From a checkpoint of a small image classifier: 203450 training examples.
Rows from block 2 of a small image classifier, named by matrix and row number. Rows with one number belong to one neuron. Each number is 50 + 15 x the weight over its row's rms, rounded and kept within 0 to 99. All counts start at 0.
After each neuron's rows are labels from the 100 images, of 14976, where the neuron reaches its highest value: "strongest on" is what is common among them. Only what is clearly more common there than usual is listed. The data: abstract colour fields from 500 small random pattern networks.
# fc1: MLP up (model.blocks.2.mlp.fc1.weight, 512x128), inputs 0-127
# fc2: MLP down (model.blocks.2.mlp.fc2.weight, 128x512, transposed), outputs 0-127

fc1.443:36 64 61 74 66 38 09 52 59 65 50 51 65 50 31 70 48 76 45 36 49 64 42 44 78 67 66 47 65 93 32 63 64 46 59 14 60 69 41 39 43 31 64 30 64 51 51 25 62 54 73 40 31 70 20 75 50 40 52 36 45 48 61 39 43 43 40 36 55 62 48 37 50 42 55 37 45 40 49 33 43 54 43 61 48 55 56 68 30 39 68 44 43 48 64 49 40 67 56 68 58 25 43 51 58 65 32 43 62 46 76 31 68 83 33 39 34 68 21 40 48 27 61 24 61 46 54 47
fc2.443:68 71 61 52 26 35 36 58 60 56 69 63 74 78 37 44 52 23 50 56 53 48 56 62 46 53 71 65 48 34 64 50 44 77 48 72 67 56 29 25 61 64 54 34 36 66 68 26 62 41 41 32 59 62 60 44 61 17 58 53 45 22 73 50 60 43 65 63 44 72 48 49 41 36 75 23 66 51 75 48 09 21 40 61 47 57 53 46 43 42 41 29 46 66 37 41 53 75 48 54 45 54 19 51 76 58 66 37 43 58 46 57 55 35 48 45 33 38 21 57 48 52 43 30 50 69 83 57
strongest on: fine detail

fc1.479:58 34 50 23 39 40 55 30 72 78 31 83 68 63 54 56 55 43 41 38 40 32 55 54 42 57 60 24 61 70 42 19 53 47 56 56 61 57 46 51 48 55 49 39 51 73 47 47 25 35 48 66 28 32 67 48 50 54 68 51 62 50 62 55 40 49 55 17 33 60 57 50 34 50 49 59 71 56 31 48 29 72 23 84 53 41 38 46 49 54 50 61 42 47 50 59 16 34 31 90 18 38 47 68 42 36 37 46 34 46 39 16 21 47 34 67 62 46 39 53 68 62 21 64 55 74 47 48
fc2.479:77 34 44 32 39 57 23 46 47 59 32 45 57 65 47 49 39 55 53 35 21 50 69 50 60 53 40 46 49 35 19 59 31 57 52 43 50 64 69 68 44 31 29 41 53 50 46 33 72 66 61 36 40 58 28 61 63 14 50 35 58 34 25 50 26 41 69 11 75 60 57 75 55 68 48 36 36 51 64 71 52 56 54 45 59 67 52 58 50 58 46 61 40 73 48 34 59 46 56 58 54 30 32 44 43 53 49 52 49 59 22 49 41 71 37 78 54 75 37 72 65 59 13 13 53 65 30 69
strongest on: mostly blue

fc1.218:39 25 52 54 48 41 67 50 48 60 55 57 60 40 19 60 74 36 51 30 45 57 66 44 53 55 89 47 51 59 50 54 38 53 59 71 55 61 53 31 55 40 74 51 34 37 56 61 30 27 13 42 71 58 57 75 54 49 56 30 45 62 73 48 51 49 49 38 09 59 58 77 48 37 43 74 43 69 61 59 73 79 53 60 42 54 46 53 38 54 50 41 41 32 32 72 73 43 44 47 56 32 51 59 56 56 33 55 44 80 65 58 37 80 35 61 52 71 42 56 65 43 27 13 71 83 45 34
fc2.218:47 55 44 58 31 55 73 27 56 38 31 59 44 51 49 62 60 63 63 45 44 35 51 35 52 37 49 47 40 56 42 61 38 55 78 60 43 46 51 51 62 24 58 69 45 35 63 46 58 58 43 53 65 62 26 38 43 65 45 28 37 56 76 60 62 53 51 60 48 25 68 20 58 39 63 32 45 50 46 35 64 66 45 49 38 55 57 53 58 48 33 16 29 37 47 80 24 30 51 21 47 65 49 55 84 78 68 73 39 55 09 44 65 44 37 49 28 64 16 25 35 46 44 57 70 28 64 83
strongest on: fine detail

fc1.284:58 40 34 63 58 65 50 46 44 69 62 50 78 46 48 34 39 49 68 44 48 21 73 33 43 51 53 36 21 55 31 44 70 72 52 70 52 74 85 20 69 45 49 29 54 42 35 43 52 53 50 36 51 44 88 18 70 33 55 25 24 26 54 47 46 54 34 71 49 39 35 47 40 50 50 52 47 70 45 58 42 65 39 37 54 44 62 44 50 55 33 40 70 74 67 57 31 46 32 56 51 72 56 35 62 50 12 48 53 60 58 45 60 36 54 53 66 73 21 48 49 35 11 41 47 23 52 54
fc2.284:53 34 46 44 52 34 49 38 34 44 64 48 37 36 58 59 48 86 67 38 51 27 42 28 38 53 48 59 41 47 37 56 39 55 31 54 71 36 26 35 31 43 20 34 46 28 56 51 60 63 72 64 38 50 24 59 40 40 53 42 34 25 54 60 34 43 35 42 48 59 58 35 81 43 29 36 45 55 50 56 42 14 53 54 62 50 63 49 40 28 42 41 45 77 30 47 73 77 61 98 52 72 38 63 64 47 59 64 58 32 54 60 09 25 70 65 30 59 33 65 42 74 53 51 39 54 45 41
strongest on: mostly blue; dark

fc1.86:08 54 45 60 32 09 40 53 66 42 65 63 34 61 50 52 67 42 37 45 41 54 65 51 62 58 53 36 38 77 41 45 47 47 60 41 44 71 54 35 77 28 78 31 62 48 49 40 79 56 55 60 46 29 55 54 35 53 41 45 39 53 58 52 57 72 68 38 31 42 47 47 54 49 42 59 36 33 57 59 58 44 52 56 29 37 49 76 14 58 67 48 57 59 85 57 63 27 71 63 55 56 50 57 41 48 44 69 54 55 62 07 65 16 70 46 23 51 52 52 43 43 76 34 44 35 87 41
fc2.86:63 72 43 38 51 42 58 67 38 39 18 54 34 37 00 34 40 47 35 65 49 55 53 33 54 61 32 47 74 00 70 34 37 26 44 61 39 34 46 36 48 64 55 34 56 31 55 65 49 53 51 53 40 51 48 56 64 48 63 61 52 41 33 36 85 38 33 63 63 71 16 41 46 56 78 59 74 56 65 69 44 57 42 26 42 35 27 40 35 52 48 42 59 26 26 38 48 45 36 37 32 41 69 42 64 36 50 56 34 41 59 68 42 29 77 52 58 71 51 55 73 45 47 51 38 47 56 47
strongest on: mostly blue; smooth; dark

fc1.128:29 25 35 38 29 41 55 28 77 46 40 62 50 41 72 54 51 66 64 58 51 50 45 70 62 59 58 25 53 63 41 54 62 62 48 73 62 44 90 46 43 64 32 32 41 63 64 63 45 45 61 72 47 51 64 43 59 66 48 44 62 57 56 71 54 80 03 46 56 35 56 64 47 25 63 59 82 72 62 73 60 39 59 51 41 61 45 44 52 48 29 36 53 70 70 60 47 56 15 47 44 51 60 51 52 52 30 65 44 48 46 56 68 42 69 69 51 63 74 53 70 30 10 49 23 56 35 70
fc2.128:53 24 22 45 22 65 48 57 64 50 46 44 38 53 24 33 37 75 72 46 62 42 56 40 51 70 31 52 43 63 47 33 31 39 51 79 40 57 70 51 28 44 45 43 50 29 93 79 51 55 68 37 61 50 39 36 39 67 29 29 63 48 49 57 48 08 44 52 45 61 39 31 48 53 97 68 44 49 58 33 62 50 62 52 56 49 35 43 92 52 31 50 66 60 60 52 47 32 55 40 43 73 58 34 27 42 57 81 62 64 46 54 38 50 52 32 58 45 47 42 53 54 78 58 53 56 31 57
strongest on: fine detail

fc1.491:63 71 53 58 71 66 53 36 58 55 53 66 44 53 05 75 47 54 68 53 66 34 52 41 60 57 25 43 34 35 43 57 61 72 39 51 34 36 41 47 45 54 45 57 58 45 45 49 37 49 41 45 75 32 52 57 75 59 41 28 36 18 31 72 65 47 49 59 19 37 36 56 55 26 51 31 23 54 75 53 57 53 53 60 34 69 29 34 49 46 74 49 38 52 56 62 53 03 25 43 67 50 12 45 70 46 46 72 59 65 39 37 29 53 38 55 58 51 42 68 26 51 59 65 42 22 62 63
fc2.491:80 39 45 35 65 47 67 48 48 46 52 61 31 26 48 17 54 55 38 68 45 59 47 72 38 67 69 49 62 29 10 68 48 59 47 61 69 80 31 46 50 33 44 29 65 52 70 50 37 28 62 37 43 29 28 62 60 32 43 56 33 56 53 34 03 68 46 82 27 37 56 72 46 41 53 19 32 52 50 38 47 40 34 44 74 43 46 43 57 51 36 62 48 54 56 42 53 61 57 78 31 21 52 52 59 44 24 41 29 59 52 32 39 61 39 56 41 41 60 32 40 45 63 56 41 28 45 36
strongest on: fine detail

fc1.34:58 55 55 30 53 63 91 58 58 51 54 47 52 66 51 47 58 40 47 60 48 70 48 28 69 26 37 48 59 35 29 29 63 35 44 48 47 57 78 66 39 61 70 31 58 32 30 20 59 49 45 77 51 49 68 22 62 59 45 64 57 69 43 50 74 78 78 47 34 35 44 48 56 48 78 51 35 64 66 51 29 51 37 37 39 55 55 71 44 86 87 34 61 60 78 53 60 53 40 37 72 27 58 65 54 42 72 52 58 49 37 45 62 50 34 64 50 70 33 66 49 49 59 63 12 63 58 52
fc2.34:54 49 42 50 72 27 44 72 50 44 69 67 52 33 47 64 54 64 35 77 49 38 16 41 26 40 37 73 77 61 58 61 33 19 68 61 47 48 32 44 47 63 39 56 69 32 36 55 55 52 38 77 52 60 24 51 39 51 29 36 55 43 59 14 26 52 34 61 27 57 56 42 77 57 36 60 54 59 65 60 81 08 57 56 62 35 70 67 51 43 43 65 65 52 52 43 70 51 69 75 73 56 57 42 57 62 55 30 29 55 56 40 62 52 49 53 44 34 49 47 74 23 59 43 52 80 38 57
strongest on: fine detail

fc1.243:61 79 64 52 50 49 53 21 47 49 66 36 56 42 52 60 61 59 32 47 54 60 51 44 59 70 63 45 70 49 49 74 60 61 58 87 50 53 76 44 65 78 61 47 26 55 48 73 63 49 54 39 49 43 55 34 28 23 58 23 44 34 83 43 53 58 54 35 54 29 60 16 72 53 40 58 35 51 51 19 52 34 51 43 35 49 45 29 30 61 38 74 45 67 48 66 19 77 43 41 41 30 57 63 45 48 52 23 44 37 36 42 65 44 49 34 85 39 55 63 67 51 75 39 45 82 52 29
fc2.243:68 51 40 56 59 76 33 52 48 57 70 64 37 46 43 55 35 45 40 62 41 38 65 46 37 66 67 60 38 39 34 46 48 45 69 57 49 23 46 45 29 54 45 42 79 30 64 66 38 62 30 42 42 54 51 52 59 26 68 69 49 34 58 64 58 33 30 55 42 73 73 36 54 29 49 75 13 60 54 43 57 64 59 51 86 24 56 53 60 41 47 52 62 83 77 56 69 60 37 47 45 53 52 33 30 46 55 22 24 69 53 44 46 70 54 45 59 69 39 27 13 54 34 91 65 65 52 49
strongest on: mostly blue

fc1.196:36 52 41 47 38 64 45 49 65 35 69 34 23 56 47 53 51 40 32 53 47 33 83 66 60 90 36 37 29 45 64 61 78 62 58 72 63 36 30 69 56 51 16 54 17 58 59 33 42 32 47 49 48 26 33 64 54 52 58 63 32 66 60 61 52 61 48 44 27 19 69 68 52 59 65 42 39 42 42 48 52 53 32 52 48 39 19 37 51 48 36 21 56 68 45 54 56 39 42 39 64 62 23 48 36 30 39 47 43 54 50 26 55 70 71 16 60 39 24 33 37 62 32 48 59 27 36 54
fc2.196:41 59 40 48 52 23 67 30 56 37 74 65 62 43 41 70 52 47 69 32 36 61 41 41 61 62 31 52 55 38 44 73 54 41 31 39 34 52 79 51 64 49 65 44 52 40 53 47 64 39 42 45 69 62 54 37 42 78 51 51 35 54 62 44 71 72 52 56 55 57 74 35 76 58 69 66 70 54 17 37 40 57 65 62 70 41 46 58 66 46 33 70 36 54 66 86 32 34 40 77 67 31 80 41 69 46 33 60 30 78 84 28 45 81 32 60 48 31 56 55 55 33 53 39 25 60 54 50
strongest on: fine detail

fc1.350:56 53 31 48 42 74 78 44 57 62 59 35 56 40 51 51 49 77 72 77 49 70 50 65 27 41 49 47 35 71 38 40 46 71 57 62 43 58 66 58 54 14 52 52 35 52 61 22 60 57 99 64 58 19 60 25 39 59 74 41 35 36 42 59 47 58 37 29 46 55 40 41 64 50 56 44 45 71 53 15 70 63 44 67 49 49 35 34 25 43 74 63 31 58 47 20 72 58 64 48 49 43 45 55 80 60 43 48 43 62 09 51 36 53 44 35 47 59 51 71 55 34 33 54 52 40 61 48
fc2.350:79 48 49 43 40 74 60 30 55 54 36 62 53 68 61 43 39 59 55 60 34 59 36 48 75 33 59 61 25 79 58 44 50 41 53 52 54 53 54 44 62 30 50 58 61 49 56 53 44 26 26 33 22 25 39 53 37 48 61 40 46 44 58 66 39 57 59 63 57 46 54 61 58 61 50 59 43 78 25 71 54 51 34 58 59 29 63 50 69 68 74 43 26 57 40 69 59 74 50 42 57 42 65 56 99 37 68 47 69 34 33 48 69 66 49 23 57 42 37 54 00 49 41 43 70 56 60 78
strongest on: mostly blue; smooth; dark

fc1.477:19 69 46 50 48 25 54 73 37 69 45 26 41 53 63 46 41 70 61 29 50 50 59 57 66 35 63 47 58 46 58 40 35 50 61 30 41 51 67 64 58 45 68 63 18 34 50 58 95 68 38 64 49 44 48 37 44 69 70 18 49 65 45 73 41 71 35 55 39 31 42 51 18 80 53 33 44 71 79 38 69 40 60 58 59 58 47 61 60 57 51 59 60 44 41 66 34 14 27 56 60 52 52 65 21 55 49 58 46 62 59 38 71 49 51 63 64 45 49 54 34 77 58 57 22 74 58 62
fc2.477:36 36 68 66 68 56 77 33 67 34 76 72 63 37 56 53 42 24 59 75 24 54 49 36 54 46 52 64 49 72 43 69 58 40 36 59 32 44 63 54 76 35 40 42 53 48 66 44 64 60 55 39 57 54 61 39 38 64 34 61 53 59 60 58 55 39 73 63 31 54 63 60 45 66 71 48 81 44 38 64 56 51 28 75 50 46 58 48 56 28 31 73 11 44 28 30 44 54 68 55 56 63 17 57 51 20 49 29 64 51 83 75 52 76 50 42 41 74 56 59 51 52 43 41 56 52 40 88
strongest on: mostly blue; dark; smooth